config = dict(
    arch='conformer',
    spec_augment=False,
    targets=['pattern', 'tempo'],
    norm='layernorm',
    head_dim=64,
    qk_norm=False,
    layers=16,
    loss='cross_entropy',
    nesterov=True,
    max_grad_norm=3.0,
    max_steps=7000,
)
Rows from block 2 of a small sound classifier, named by matrix and row number. Rows with one number belong to one neuron. Each number is 128 + 24 x the weight over its row's rms, rounded and kept within 0 to 255. All counts start at 0. Numbers have three digits each.
Before each neuron's rows are labels from the 100 clips, of 14976, where the neuron reaches its largest size: "peak on" is the class under the peak. Only what is clearly more common there than usual is listed. The data: drum patterns on synthesised drum kits. In brackets: how many of the 100.
# gate: first MLP gate (model.blocks.2.ff1.gate.weight, 640x160), inputs 128-159
# fc1: first MLP up (model.blocks.2.ff1.fc1.weight, 640x160), inputs 128-159
# fc2: first MLP down (model.blocks.2.ff1.fc2.weight, 160x640, transposed), outputs 128-159

peak on: rimshot (36)
gate.401:133094119124171123083083140133135176131157127106138134103099063193123094118107101123132160096090
fc1.401:111104154129132149130093152159127169121114104140145137139107095130138159141126128137115159158141
fc2.401:118125158143121184136113178129115150113094126170141085152108122091112103134154117101113149091176

peak on: rimshot (27)
gate.586:112132138126162113090150125091171128149138156153125125128120107130129106184112147083078123109119
fc1.586:122102129154131136134150158134123160138118146157110089118121162055153113180110133142122131170084
fc2.586:172131135126130151154126129101105143131140125148140120094172149100139128124087121182158121104086

peak on: rimshot (32)
gate.104:134123111073124114124142136126152137145134087065110107117132171119102134136121136144100118141096
fc1.104:154142091149142108150075145131086113110130148185151111121105125137153138146107140135142114096153
fc2.104:148086127117110155159167097167139118092151151123117097107142090132157130128120134138110111129118

peak on: kick (41)
gate.570:099135132128103065132118175177135137089118092134120159137140167104137139119099101154122127067163
fc1.570:162149129148106135135135152142150120099094112138115142137140144115141150106126109139097120118126
fc2.570:175081152134157128117128106132144142113159099146122132164123131103114141181104098102148168155127

peak on: rimshot (26)
gate.15:121110114144155153131109129121113166116087168137171139111141120102197135142116129125132127092143
fc1.15:102112083084122157106166107148102148153126143135124120136119135112146104129121155177122157102120
fc2.15:097161102110101146163084079140095131120088091126116127130097128122109104104095173137133146150134

peak on: rimshot (81)
gate.540:162170120149158089144084167125151156118106131082165104173109140156109146164145119153124163124120
fc1.540:067137132168101179114160117101109103122126121149127131081109120079129134131095157131132107119137
fc2.540:084148155180107101155119164122137114084134125143140103132136142111143153087121123170097094132161

peak on: closed hi-hat (36)
gate.543:197162133124128132122126147145134156136120078079110156132127111107137138130153119110127128095157
fc1.543:103140111135130135124104112138146120100117121114141137133136115104114066132147115138140138122113
fc2.543:114107130151081147145129177140104124095086115095159111120150142117150135166125130098107094111140

peak on: rimshot (82)
gate.440:142129097114122049114139103151133143105133119128126104129114133097149128169163112128114127109086
fc1.440:143115123157141163115159104103159143155136168126120106091104138125144128099104119118135082216125
fc2.440:119115109110164199123116105112158128140163115096160116136126150119105149132143160126198128176105

peak on: rimshot (63)
gate.177:131170125165095091130119190110141112160098116128148107155116162123125098138132123135101133121108
fc1.177:143098116148144132129133116129120121100139132134149149127113107129121161132128135078132133179146
fc2.177:140134125101097152154116144119096140117122147129137120125133168137121100095138131144103121103126

peak on: rimshot (46)
gate.286:095125178142091142123160094139125150112087123129145126121127105108105153151141158083132134081085
fc1.286:123095176144110148121092125124101156149128111121126162108067146165154099129128127122087142068089
fc2.286:164110105136126087093152092088133161127126081139125135105130107105159114144107119144122156102117

peak on: rimshot (43); kick (29)
gate.606:133144102149145140133104180167145147125111096131147111125138165144174161119098102136152126169133
fc1.606:164135123089168126144123150133168143132064157172136132111144127164147145094132110117129155171136
fc2.606:127134101096149154152109118134149147188096142200126121108111118117138136162156097117117112133144

peak on: rimshot (32)
gate.258:176127123132128093116091153158119119135146162111120142118132122092088153148178136131106133117101
fc1.258:136108108141128155131103149084150126133099099143136151127155135158117109095121136135113143103130
fc2.258:158098146120110140141122141099151117113083093127108139163130148118137113136157106121154120082109

peak on: kick (40)
gate.636:138107060105124176094101139145127149116171115110163140141125107118159109125151130139100132116092
fc1.636:128150150121103133114124119182104144056096124126093115136134165136170105105077143093119107153130
fc2.636:114118139111100110181149086163098150090090105141110113139110164154137123098099150131140079162126

peak on: rimshot (37)
gate.188:125100139142197129132128127073140122134115096131171127140151132115135126147182095113114124155121
fc1.188:165134096114096141105147158128121126115147123149149163111092149128129125096110172124104140143140
fc2.188:108123121101136133146126142155128082114126150180174125073145155141151136117121176132018136127154

peak on: rimshot (88)
gate.310:122126120124151152104147094116139095137107092141180121131120169128180122144106160139125132106080
fc1.310:167114113136109153136107104091147123180106110091165130139126067108164106095081145121123147105140
fc2.310:157124163127079172160152170090094110121128137134151116121122139113136132104087115172199085149112

peak on: snare (58)
gate.534:085098158154163096092143123114154136104132110126127134143164165097130115142155134140107107110093
fc1.534:168160098144112116101071104169154092128126124149149105159103128139107143122113085163129146126144
fc2.534:128107175134165135138107123115130101120123146083138111087166143167131129171118112101156104123143

peak on: closed hi-hat (32); kick (32)
gate.312:141167154111150132090103131112128125133123134162111138149101091128183099128153140110132127112086
fc1.312:148115116103115154126132102093088131129136194125111144121160139129176116122099140159124105164125
fc2.312:174144142142125123138087090080133105127107083099061169128088136151081088167107123152141138132144

peak on: closed hi-hat (28)
gate.283:112130111115138125084123106110113138128155135138112116142111137069175096123135126130098150098160
fc1.283:102130094122109180131099077111109170124126109157141132105144145109099124117146092137098147142160
fc2.283:128156122158154082144102126090100105086101151134126105119125145106110150106126126173142172123129

peak on: kick (38)
gate.554:145104108149090116116123130122168088142143147171154166150137126065127130090108078135178078122110
fc1.554:146159140127154059156110131124119102155133103120132112179107141110132133145160150140131139118150
fc2.554:131112186128126130141144136118176138103106100107132117180106122106134152145165112082114100118143

peak on: closed hi-hat (32)
gate.479:104137114181099128121116125143103127124097137154109123134116118130156128134140113092123162127167
fc1.479:111125113101121077095138125191142138171088139091134157120170122191127140118144140146124107110094
fc2.479:162096102121105090187126095130111155168149111123170155119107146129122130160153099113121135134153

peak on: closed hi-hat (39)
gate.553:154112168114134135173158092131104127148130107121105097108149155108173140144145155096119132095124
fc1.553:115158168123156124136111084127099118176147141132105142147125128102092079101137106131102120091111
fc2.553:123168118113166112135142123086170118145143111129154097133119094098133091065122140134202120112118

peak on: rimshot (72)
gate.131:108127145122120137124118115159126125155141102100104094099121149169110145109126098169151122126110
fc1.131:161116133134185125146146130102128143101134099159096101089156166138169196176179103111102120144148
fc2.131:180136126119113146152140111113137101161105101118105069118140146139143134142177105128101090153127

peak on: rimshot (43)
gate.311:127121138099161106081110123142138133142133131105114097186112130119107134124161112165134147119085
fc1.311:170175124158149144093128093128074147146142129104101137126135136098102133145155087123157142098150
fc2.311:113158126179161074158073091101139122095111165121117113147127121153118136099104125128118148132111

peak on: clap (30); rimshot (28)
gate.274:126150121061129082115153135091120129116070109124123158165154129156130146077153098186142152104125
fc1.274:118143095160113142112111106154132140168157107156134130116091127125095134164103120111128100151107
fc2.274:148115098175099122179123141116108086083105139120123137122144096148091114115155084146179117153111

peak on: closed hi-hat (31)
gate.251:103126149154118144131095153157091144107146120098113119181113107096146145112142139145072105143103
fc1.251:122141139182090136109119107131114153150108154131080101185129130176117164134171123121111118126119
fc2.251:134150108088101121161110100130155115119129104145098149096149123146141124167118100097113169148132